From a checkpoint of a small image denoising autoencoder: 48-pixel images.
Rows from block 6 of the encoder of a small image denoising autoencoder, named by matrix and row number. Rows with one number belong to one neuron. Each number is 50 + 15 x the weight over its row's rms, rounded and kept within 0 to 99. All counts start at 0.
After each neuron's rows are labels from the 100 images, of 14976, where the neuron reaches its highest value: "lies over" is the class under the peak; "strongest on" is what is common among them. Only what is clearly more common there than usual is listed. The data: pictures of board games with random positions, seen at a slant. In brackets: how many of the 100.
# fc1: MLP up (encoder.blocks.6.mlp.fc1.weight, 768x128), inputs 64-127
# fc2: MLP down (encoder.blocks.6.mlp.fc2.weight, 128x768, transposed), outputs 64-127

fc1.618:45 32 50 28 57 62 63 55 66 42 46 46 58 68 30 60 65 41 38 11 42 48 65 52 63 56 57 71 42 50 37 41 62 57 92 46 50 61 29 72 61 69 72 69 58 49 51 54 34 48 74 41 51 44 53 13 70 46 73 28 53 47 58 58
fc2.618:83 48 59 29 61 56 55 34 52 51 49 49 30 27 44 58 50 53 49 38 64 50 43 39 33 42 71 47 49 75 40 66 73 41 58 68 54 29 37 59 22 53 56 35 56 61 49 74 75 17 44 54 59 68 21 51 26 49 47 24 37 41 58 45
lies over: table (63)
strongest on: discs in an upright rack (78)

fc1.267:67 45 63 47 71 51 30 18 58 59 25 29 36 53 46 71 44 48 43 54 66 53 32 62 61 60 55 32 59 57 21 44 28 56 49 41 61 40 61 79 31 33 72 54 84 29 48 28 40 38 48 41 37 54 55 50 26 58 58 72 55 74 36 38
fc2.267:37 64 61 46 40 53 51 43 31 68 64 51 40 21 72 55 80 56 32 47 35 59 55 50 32 79 26 87 15 56 68 47 27 59 43 48 44 42 45 43 57 56 61 62 49 59 45 55 76 65 60 50 42 54 17 40 52 53 62 53 65 23 75 81
lies over: piece of the second side (82)
strongest on: stones on a line grid (92)

fc1.684:63 47 46 27 36 57 21 37 59 75 61 24 23 36 57 42 55 30 18 55 34 37 33 44 58 61 55 37 61 59 56 72 49 57 30 63 30 48 67 48 28 40 64 60 49 54 95 54 28 54 30 77 29 47 57 49 39 62 34 24 56 49 70 26
fc2.684:64 53 42 30 69 63 44 47 69 29 17 51 51 67 33 63 35 62 48 73 48 50 42 56 54 47 56 71 43 35 64 60 56 47 77 57 59 50 46 86 21 42 35 39 57 42 31 76 80 61 67 38 77 43 55 53 56 80 34 53 32 91 43 37
lies over: piece of the first side (30)
strongest on: discs in an upright rack (48)

fc1.693:50 64 55 49 54 59 61 52 65 60 50 32 38 41 39 37 29 39 64 47 63 59 43 67 42 66 36 50 71 23 70 26 55 30 43 35 46 80 82 33 67 25 39 39 43 33 30 33 60 37 69 37 55 58 44 60 40 55 72 55 26 60 57 63
fc2.693:17 53 44 55 68 55 62 67 51 34 70 40 65 42 58 55 74 58 37 34 50 58 70 27 40 52 61 60 65 44 63 72 32 55 52 53 53 49 30 83 53 49 59 68 78 36 44 65 30 44 33 74 61 31 57 54 65 62 35 56 69 49 49 42
lies over: piece of the second side (42)
strongest on: discs on a green board (91)

fc1.167:40 42 43 34 47 67 39 66 31 38 43 46 71 38 69 44 26 34 75 69 44 16 55 54 52 57 32 52 48 70 39 35 55 52 53 13 46 47 63 46 63 39 46 44 65 46 28 41 87 44 25 59 78 71 28 27 40 56 86 69 59 55 58 38
fc2.167:52 16 38 56 60 42 55 38 53 62 37 59 68 29 50 28 73 45 43 43 39 50 47 38 64 27 72 47 30 72 45 64 63 65 44 40 48 61 39 31 68 36 44 38 41 57 58 59 67 47 33 55 49 69 50 42 65 67 55 37 55 32 56 54
lies over: table (100)
strongest on: discs on a green board (71)

fc1.159:52 55 27 32 52 61 67 92 58 48 48 38 43 49 54 65 59 41 65 50 49 66 69 44 67 61 40 50 19 65 56 58 22 58 48 14 75 35 53 50 63 62 58 30 35 56 36 47 33 45 23 14 59 71 49 51 66 50 64 40 55 35 59 51
fc2.159:49 47 39 55 87 14 38 34 21 37 43 99 63 81 59 68 50 54 33 48 52 26 40 28 53 52 59 57 45 63 18 52 66 38 51 60 12 47 59 61 62 38 55 41 69 39 41 61 59 52 65 57 52 48 51 38 51 48 49 54 46 66 59 53
lies over: piece of the second side (47)
strongest on: nearly full (84); second side has more (73); stones on a line grid (72)

fc1.497:54 35 70 64 43 22 62 37 75 32 65 42 40 65 25 64 12 36 79 28 47 75 62 31 44 54 58 25 51 66 38 46 41 45 35 77 37 36 53 39 49 60 34 60 25 40 72 54 50 60 47 58 39 74 40 53 42 50 30 71 16 48 65 42
fc2.497:27 61 56 31 68 27 37 29 51 56 38 57 49 48 65 34 80 84 27 26 77 46 33 47 52 34 35 54 53 32 83 57 45 56 63 38 72 48 60 59 60 60 43 35 59 41 47 24 38 42 46 59 47 34 44 64 58 59 31 40 74 76 39 37
lies over: piece of the first side (36)
strongest on: draughts (41)

fc1.12:49 41 44 37 67 71 50 34 34 66 58 62 29 45 36 63 58 63 43 70 64 30 60 50 74 61 46 53 63 62 41 60 38 66 48 25 33 61 36 65 54 56 71 35 37 53 43 48 45 37 36 61 24 65 47 68 37 75 53 71 55 59 49 40
fc2.12:00 32 56 74 48 07 62 83 68 44 57 54 59 39 58 32 59 63 34 37 13 45 60 51 35 50 39 68 43 61 72 30 49 55 68 53 49 48 76 49 48 45 54 35 46 49 34 55 54 34 45 20 53 50 49 58 47 40 56 57 74 66 51 40
lies over: table (100)
strongest on: discs in an upright rack (66)

fc1.487:64 44 59 45 53 74 77 56 58 72 63 45 69 49 55 05 42 35 46 38 45 44 65 56 40 56 45 60 51 30 47 52 55 43 52 52 71 60 62 57 66 84 46 64 44 65 41 40 38 60 66 28 38 63 35 44 56 57 62 42 57 51 15 16
fc2.487:23 53 33 48 61 55 33 58 77 34 39 28 41 44 49 43 47 61 50 40 69 61 36 53 73 44 30 10 60 69 49 44 38 65 37 36 38 61 39 36 58 50 48 47 41 18 38 59 64 28 28 71 75 39 75 38 75 49 22 48 67 67 84 50
lies over: piece of the first side (34)
strongest on: stones on a line grid (42)

fc1.439:43 16 67 41 54 55 57 51 55 54 40 35 20 50 50 74 55 23 58 70 44 39 48 26 76 47 52 65 68 56 43 39 62 59 46 42 52 29 32 61 54 52 59 74 47 43 64 74 31 42 50 68 45 68 61 85 30 37 47 30 58 45 53 42
fc2.439:63 47 49 45 24 54 54 63 40 44 59 35 71 53 99 62 44 50 35 71 43 56 56 56 24 52 72 44 45 52 28 57 42 39 80 71 37 70 58 41 60 67 46 51 64 36 24 45 59 68 33 31 42 51 42 36 50 61 76 39 64 36 34 38
lies over: table (94)
strongest on: nearly full (60); discs in an upright rack (54)

fc1.445:90 42 74 45 33 78 64 37 47 58 53 41 84 51 88 42 44 58 32 33 15 75 42 52 57 69 64 52 59 35 68 47 63 29 35 63 32 56 55 32 39 57 68 47 35 40 35 42 52 52 36 30 57 45 51 33 31 35 45 53 46 66 55 28
fc2.445:42 56 55 53 45 13 55 74 39 41 56 65 33 76 24 73 46 72 49 59 44 47 57 74 31 40 18 78 87 49 39 47 28 68 63 62 45 43 60 38 74 46 55 68 35 39 48 32 38 49 35 48 43 34 46 43 53 48 28 44 72 57 66 40
lies over: piece of the first side (100)
strongest on: stones on a line grid (98)

fc1.100:56 53 68 50 49 35 42 52 61 47 34 41 55 42 36 81 47 84 52 46 73 61 56 48 46 54 47 40 43 56 27 68 79 63 46 15 43 15 40 61 28 75 43 73 57 32 72 26 16 59 33 25 45 48 58 36 58 52 47 44 36 61 41 50
fc2.100:55 65 49 34 54 66 53 68 53 31 62 58 36 30 32 32 73 40 45 61 19 51 40 50 49 33 71 38 37 48 56 38 45 37 53 73 71 72 54 51 72 59 37 45 44 79 15 44 48 45 53 32 48 43 71 75 46 77 51 38 40 35 68 71
lies over: piece of the second side (43)
strongest on: stones on a line grid (96)

fc1.340:74 54 45 09 33 24 42 46 79 76 49 48 34 47 61 31 57 52 26 52 69 36 65 51 35 47 54 55 47 58 62 36 67 60 58 29 34 86 67 66 54 49 60 38 33 54 41 69 32 61 35 47 83 78 66 68 48 56 38 35 78 54 73 45
fc2.340:21 43 64 75 46 71 46 40 66 42 76 26 68 43 51 49 35 35 35 63 56 66 41 52 56 51 41 55 68 67 69 58 55 52 69 63 56 68 50 43 46 43 46 82 74 62 37 47 39 31 15 34 53 34 34 42 46 63 83 57 49 54 46 61
lies over: piece of the first side (42)
strongest on: discs on a green board (62)

fc1.567:52 59 23 40 30 60 61 58 35 60 34 39 39 50 57 49 23 44 58 61 24 36 46 48 27 39 36 54 67 57 60 50 74 67 12 51 76 10 46 62 61 54 49 34 62 57 31 57 51 50 29 60 44 64 41 53 47 53 51 66 35 48 42 53
fc2.567:63 31 60 42 59 66 56 33 35 40 40 35 26 77 44 51 58 58 63 37 65 46 68 51 63 43 48 77 39 30 59 68 52 42 93 79 32 71 55 69 47 39 39 50 53 66 61 32 47 52 63 51 48 49 42 60 36 44 11 68 34 36 46 43
lies over: piece of the first side (90)
strongest on: discs on a green board (100)

fc1.759:60 64 20 41 67 68 59 61 10 52 59 65 51 69 56 56 53 50 31 95 45 35 09 36 49 46 57 37 43 47 57 58 65 63 39 45 71 71 35 22 28 28 41 40 44 72 30 27 53 47 57 44 52 33 68 73 55 44 55 48 59 38 40 55
fc2.759:63 52 83 50 27 51 52 56 58 45 25 41 62 56 40 34 48 29 26 35 27 55 41 49 56 41 60 71 70 48 49 45 52 52 51 68 46 47 67 39 66 90 69 46 63 48 44 47 58 84 15 44 42 59 19 42 25 64 62 33 38 66 41 62
lies over: piece of the first side (27)
strongest on: nearly full (67); noughts and crosses (53)

fc1.504:34 40 44 28 61 56 70 80 49 84 49 46 37 63 57 52 99 66 74 28 53 28 33 48 57 27 51 39 38 72 45 46 37 54 56 44 54 58 53 33 42 47 42 27 59 48 68 62 30 41 28 71 51 53 52 23 57 66 62 59 40 25 38 64
fc2.504:37 64 59 72 69 72 38 70 43 53 34 40 35 44 40 67 31 36 40 40 62 49 46 68 42 69 49 53 64 31 68 52 61 47 68 64 42 52 27 67 69 41 66 56 65 58 82 47 42 49 50 53 39 57 45 40 74 28 53 69 52 70 51 25
lies over: piece of the second side (40)
strongest on: discs in an upright rack (78)

fc1.275:37 56 49 60 51 44 23 64 11 83 53 44 38 49 19 51 29 57 45 34 43 32 61 41 77 47 80 42 59 63 51 51 52 58 61 51 59 67 67 49 63 77 53 37 47 57 53 58 49 42 54 52 48 38 52 49 43 53 38 56 59 34 20 70
fc2.275:52 46 76 73 51 47 75 62 41 63 39 41 85 35 70 62 65 24 59 27 68 50 52 50 55 22 32 72 36 45 70 53 54 45 55 17 52 45 29 36 66 48 44 48 49 48 28 40 65 74 45 72 45 46 26 29 36 54 48 75 67 62 48 39
lies over: board (98)
strongest on: noughts and crosses (59)

fc1.84:53 59 56 63 52 37 60 66 73 61 44 63 20 34 54 48 56 71 56 45 38 72 74 38 61 61 02 40 64 32 68 55 24 34 65 36 58 63 91 35 71 55 63 43 43 29 51 40 47 66 38 35 48 52 54 36 54 46 51 51 38 50 33 45
fc2.84:41 43 49 39 15 53 71 35 58 79 58 75 61 37 56 78 37 34 63 69 36 45 41 55 56 51 76 42 25 47 28 54 61 62 40 60 63 54 65 86 73 50 55 50 60 63 19 33 68 42 61 52 54 38 70 61 43 48 41 66 66 70 40 56
lies over: board (88)
strongest on: noughts and crosses (100)

fc1.97:64 61 58 56 47 66 66 58 61 68 65 64 60 25 26 70 58 34 34 46 55 41 65 62 36 56 40 41 52 36 62 48 56 58 40 44 69 41 16 08 37 77 25 47 38 70 55 52 65 52 46 68 51 55 60 53 26 43 61 64 53 43 38 34
fc2.97:65 44 52 63 44 24 27 73 68 53 41 42 52 63 67 22 49 57 70 77 32 32 43 17 38 35 72 55 48 58 39 37 20 38 61 70 22 71 42 59 69 33 34 67 59 35 52 48 35 40 64 58 46 33 22 42 42 51 42 30 67 60 57 66
lies over: piece of the second side (60)
strongest on: noughts and crosses (89)

fc1.675:23 31 83 36 45 59 52 41 43 32 59 40 54 35 40 56 71 31 44 28 60 50 38 53 55 43 48 45 33 64 17 67 69 44 47 65 31 22 50 62 40 72 57 25 50 70 49 59 66 80 55 30 44 46 81 39 59 36 50 48 44 61 47 18
fc2.675:61 57 52 47 66 51 59 59 34 62 32 69 46 64 45 33 11 68 72 46 32 50 51 47 81 34 72 58 45 29 35 52 37 38 28 25 75 73 50 68 77 62 40 79 51 25 55 53 37 55 45 66 40 43 15 40 47 71 48 54 38 36 75 64
lies over: table (99)
strongest on: stones on a line grid (47)

fc1.347:41 87 57 65 58 50 70 46 69 64 66 50 44 13 59 36 31 56 49 42 55 63 59 44 45 61 43 44 34 69 43 39 63 39 27 52 65 27 50 58 73 90 44 46 37 61 49 45 53 43 20 49 59 36 56 46 32 64 50 58 49 43 33 47
fc2.347:43 53 56 43 33 35 27 48 66 55 51 56 53 50 61 55 36 55 70 71 52 41 37 48 37 60 30 44 60 23 31 36 37 63 60 52 34 44 64 51 44 36 89 40 68 23 69 72 54 22 31 67 30 27 63 49 61 35 61 58 20 41 34 35
lies over: piece of the second side (55)
strongest on: noughts and crosses (99)

fc1.607:63 40 61 63 47 40 57 68 65 52 42 42 31 41 44 39 64 31 42 44 36 50 37 48 52 36 99 63 65 72 55 46 51 55 36 49 63 23 42 67 42 64 37 61 59 70 79 52 26 69 20 63 56 53 34 61 62 27 62 74 51 58 67 53
fc2.607:24 50 30 50 28 43 82 53 43 34 71 58 64 23 21 68 28 54 29 35 36 64 43 33 61 37 39 61 51 72 43 12 60 76 55 66 43 65 66 54 60 55 46 32 73 25 49 49 38 46 48 39 06 65 43 45 58 33 47 36 33 64 32 48
lies over: table (78)
strongest on: discs in an upright rack (39)

fc1.709:31 54 36 29 51 79 25 54 47 46 52 23 29 59 22 44 46 61 60 60 54 19 39 45 48 53 63 42 29 56 35 43 45 53 31 75 55 59 37 55 40 63 64 44 59 29 47 88 31 47 50 54 77 36 30 53 43 53 25 56 36 68 69 47
fc2.709:67 50 45 40 64 55 47 46 74 52 31 75 46 50 42 52 57 34 35 41 77 70 55 44 60 46 24 43 35 34 33 58 27 54 71 61 61 69 25 47 59 38 58 41 53 45 60 40 60 43 44 42 42 73 19 35 74 48 34 36 58 40 57 47
lies over: board (99)
strongest on: draughts (66)

fc1.690:64 43 30 36 66 46 56 24 56 42 91 44 48 55 53 67 49 47 57 34 60 63 32 45 65 40 49 36 49 58 62 39 45 70 85 34 51 75 31 52 46 38 58 32 42 79 18 49 51 69 62 29 43 45 63 70 60 48 36 27 61 79 72 79
fc2.690:45 66 47 13 45 32 59 64 42 48 42 33 41 52 44 55 52 16 61 69 43 26 51 58 54 41 62 38 53 52 56 66 54 52 15 61 58 29 54 49 49 75 52 21 35 19 58 58 66 52 61 30 63 43 29 46 37 56 22 52 26 38 46 46
lies over: piece of the first side (77)
strongest on: discs on a green board (51); stones on a line grid (41)

fc1.413:65 81 39 75 64 24 26 42 71 46 36 61 46 55 76 47 72 65 47 23 50 59 69 22 41 33 63 05 54 70 49 58 46 60 57 31 46 79 23 41 41 66 47 59 40 39 40 44 50 48 61 42 32 29 36 61 13 41 34 52 35 62 48 51
fc2.413:60 49 40 10 58 48 57 47 45 35 88 57 66 47 38 25 46 76 53 54 34 54 95 49 63 72 49 43 69 47 53 50 34 62 45 75 38 35 26 50 41 47 38 50 42 53 57 59 57 51 37 53 45 46 49 79 60 16 55 57 74 50 45 54
lies over: piece of the first side (34)
strongest on: discs in an upright rack (68)

fc1.419:80 67 49 29 48 67 58 60 63 65 55 64 51 66 76 51 45 62 49 73 79 72 64 48 61 23 55 42 38 72 63 46 43 64 59 33 59 55 50 59 58 68 64 58 31 50 42 68 44 14 31 49 70 29 44 42 36 28 62 59 50 35 60 67
fc2.419:30 64 52 53 47 41 67 40 35 52 55 48 28 15 46 30 33 52 45 58 57 68 58 14 57 38 58 50 39 54 70 42 13 62 60 45 67 60 41 24 46 44 60 67 75 31 58 37 64 33 52 59 28 34 34 44 57 52 56 33 56 29 69 47
lies over: piece of the second side (35)
strongest on: draughts (90); nearly full (60)

fc1.697:33 60 36 50 54 45 98 69 54 36 76 59 53 56 52 50 44 59 33 61 59 66 63 51 36 52 20 54 10 17 57 56 61 16 36 46 59 50 28 65 51 30 53 59 50 54 26 68 33 63 61 28 66 60 46 52 67 71 62 60 43 37 56 51
fc2.697:42 25 75 69 31 64 39 50 24 52 21 43 58 48 29 60 66 56 55 71 42 51 62 27 69 43 28 41 44 63 29 24 19 65 46 32 75 45 63 63 59 28 53 25 41 45 75 81 57 32 51 41 35 58 63 46 63 13 53 59 52 37 28 65
lies over: piece of the second side (27)
strongest on: second side has more (81); nearly full (67); discs in an upright rack (66)

fc1.189:55 38 63 47 48 63 61 47 51 46 08 44 47 45 31 63 35 74 35 50 40 58 59 69 68 52 79 50 33 27 42 63 28 34 58 78 45 45 51 47 39 59 61 47 74 34 63 51 51 25 55 44 62 58 45 54 55 33 61 69 61 55 29 52
fc2.189:58 63 37 60 38 35 37 57 51 66 55 46 56 50 67 47 61 39 40 41 59 48 59 38 25 46 46 56 21 49 65 74 69 66 68 59 35 37 33 60 59 35 50 71 33 38 29 48 50 78 62 52 45 39 64 42 30 53 42 23 59 46 90 50
lies over: board (96)
strongest on: noughts and crosses (62)

fc1.440:30 55 46 47 74 33 38 53 45 55 39 48 72 36 38 62 55 22 80 58 99 66 56 49 44 61 44 68 47 59 23 58 23 79 35 38 35 41 69 49 36 56 67 46 53 25 52 66 35 21 50 53 57 38 41 81 58 48 56 42 47 62 54 47
fc2.440:45 51 48 55 00 44 44 30 49 81 34 22 37 60 69 51 52 89 27 40 26 49 56 57 41 73 47 82 29 52 62 58 44 58 54 54 52 53 50 52 51 28 50 30 87 46 60 40 58 84 58 57 34 45 40 52 59 70 50 81 41 55 48 54
lies over: piece of the second side (82)
strongest on: stones on a line grid (87)

fc1.187:59 50 54 54 47 43 22 40 21 52 34 82 36 43 51 66 20 41 35 57 42 63 86 59 53 38 56 70 55 61 56 70 49 71 30 29 46 38 38 04 52 28 42 46 36 44 61 66 52 49 68 44 51 58 58 59 65 65 34 46 34 70 48 57
fc2.187:78 78 46 52 28 32 20 37 37 27 70 18 52 41 68 23 66 62 55 33 24 55 56 55 49 61 64 56 39 39 59 55 43 36 18 62 68 88 50 59 46 52 47 44 48 33 59 65 53 51 13 22 28 43 31 62 43 34 65 41 41 69 44 67
lies over: piece of the first side (72)
strongest on: discs on a green board (58)

fc1.415:57 65 66 36 44 50 59 76 39 53 24 33 52 33 62 44 57 68 57 51 43 63 18 36 46 37 34 83 67 74 36 74 35 66 29 50 17 67 78 52 47 56 10 51 67 51 42 46 49 43 58 75 77 72 62 48 79 55 34 47 21 56 42 51
fc2.415:38 61 36 29 52 72 54 12 65 61 51 76 39 27 60 60 48 20 15 70 68 62 78 50 49 56 64 54 52 79 34 17 49 49 62 49 52 54 50 55 68 85 54 31 39 65 39 50 37 81 50 49 62 19 49 56 47 60 52 43 50 55 33 45
lies over: piece of the second side (36)
strongest on: nearly full (78); stones on a line grid (68)

fc1.62:43 61 50 40 45 42 43 56 33 40 49 48 45 68 49 55 34 68 76 54 35 56 17 64 81 70 80 61 34 38 51 32 52 47 40 42 46 83 35 90 49 68 41 69 51 49 51 48 61 75 03 49 69 27 41 63 28 59 60 64 50 75 47 56
fc2.62:33 31 66 56 36 65 53 87 65 55 63 59 45 28 42 30 38 55 33 49 44 14 46 41 56 45 49 42 39 74 42 66 56 35 63 44 44 39 58 56 19 59 60 56 38 61 43 39 41 58 57 83 62 74 25 34 34 34 53 50 71 28 32 53
lies over: board (98)
strongest on: digit grid (53); noughts and crosses (46)

fc1.471:75 55 38 34 46 46 68 53 33 47 35 35 48 51 94 21 36 52 39 29 31 57 67 61 77 41 54 51 20 48 58 39 42 53 67 35 70 19 55 51 21 80 43 52 50 41 57 55 58 29 42 48 24 29 30 50 68 87 54 61 49 54 55 43
fc2.471:49 61 61 70 61 56 37 43 28 36 47 73 53 59 37 68 55 61 65 79 50 49 65 17 58 51 46 60 52 35 40 60 53 61 44 43 54 18 44 22 86 48 31 36 26 50 44 40 66 76 68 42 55 51 34 67 35 21 75 50 60 43 46 33
lies over: piece of the first side (99)
strongest on: nearly full (62); stones on a line grid (59); discs on a green board (41)

fc1.134:89 63 51 51 42 26 36 34 50 55 39 64 52 66 63 73 63 19 53 45 70 41 38 29 55 43 20 46 58 64 56 52 59 43 63 52 44 35 65 62 27 50 55 60 31 22 35 35 47 58 56 52 51 26 50 30 38 21 61 40 74 77 85 58
fc2.134:41 43 74 53 36 66 74 85 41 62 67 60 26 62 39 28 35 40 46 52 39 24 77 60 32 56 41 75 55 72 44 79 39 50 36 55 53 36 51 51 48 63 77 47 62 48 27 75 36 58 61 19 32 60 65 64 48 54 14 19 25 52 31 44
lies over: piece of the first side (62)
strongest on: stones on a line grid (80)

fc1.234:78 58 36 63 59 36 47 34 44 72 21 57 43 62 31 14 50 60 45 33 58 51 51 57 58 33 41 54 73 51 29 54 34 64 47 42 42 58 73 39 72 64 35 73 47 53 47 69 36 73 45 51 22 52 68 38 41 66 35 43 18 31 53 41
fc2.234:51 55 54 47 60 58 41 67 33 42 50 38 39 44 62 48 73 66 51 46 43 46 47 53 81 49 61 42 19 67 46 71 27 21 81 70 56 18 79 48 64 43 35 57 62 50 40 38 49 67 36 45 30 64 66 62 37 48 84 66 47 37 31 75
lies over: board (99)
strongest on: digit grid (100); nearly full (78)

fc1.356:24 71 42 46 58 72 50 34 31 51 62 43 47 55 55 28 49 57 47 70 57 60 76 58 59 52 65 46 85 49 51 61 43 65 26 28 30 45 69 75 66 57 25 44 60 33 27 70 80 42 76 43 42 54 24 35 42 34 68 64 30 32 45 52
fc2.356:46 41 42 76 57 32 42 62 43 46 51 64 38 66 73 30 19 43 22 59 38 44 23 40 41 30 63 60 44 30 71 35 55 39 72 67 48 42 38 36 65 59 52 32 42 55 52 35 39 72 56 89 54 69 62 74 47 48 63 26 45 14 39 50
lies over: piece of the first side (35)
strongest on: digit grid (58); noughts and crosses (42)

fc1.297:51 48 43 58 41 56 36 65 53 51 68 71 58 76 35 13 47 39 61 29 38 55 42 48 29 45 51 42 29 50 46 52 53 55 38 29 25 36 50 32 48 68 50 60 27 74 54 54 76 38 40 62 58 79 11 75 67 60 67 50 71 56 46 62
fc2.297:49 65 49 53 72 55 44 36 49 67 54 51 63 21 46 46 54 32 39 48 80 30 37 67 70 61 59 99 51 64 48 45 50 53 34 50 65 60 31 47 88 31 32 61 69 57 21 43 21 31 17 62 66 47 43 53 72 31 43 23 33 63 69 41
lies over: piece of the first side (28)
strongest on: discs on a green board (53); stones on a line grid (43)

fc1.85:67 44 30 18 74 29 61 68 57 46 39 43 46 43 16 34 37 71 47 11 51 62 51 44 52 39 88 66 55 35 61 41 54 60 57 58 31 66 75 42 67 44 67 39 64 59 46 57 46 52 61 59 42 30 78 42 42 57 61 55 50 60 70 51
fc2.85:47 44 66 61 48 57 61 38 45 12 57 47 50 68 70 44 63 66 48 87 65 26 38 37 48 50 35 45 21 66 32 64 50 36 63 77 81 33 54 55 57 52 43 32 51 47 56 53 72 37 48 63 54 55 59 53 41 48 63 24 55 19 63 25
lies over: piece of the second side (32)
strongest on: nearly full (64); stones on a line grid (45); discs on a green board (37)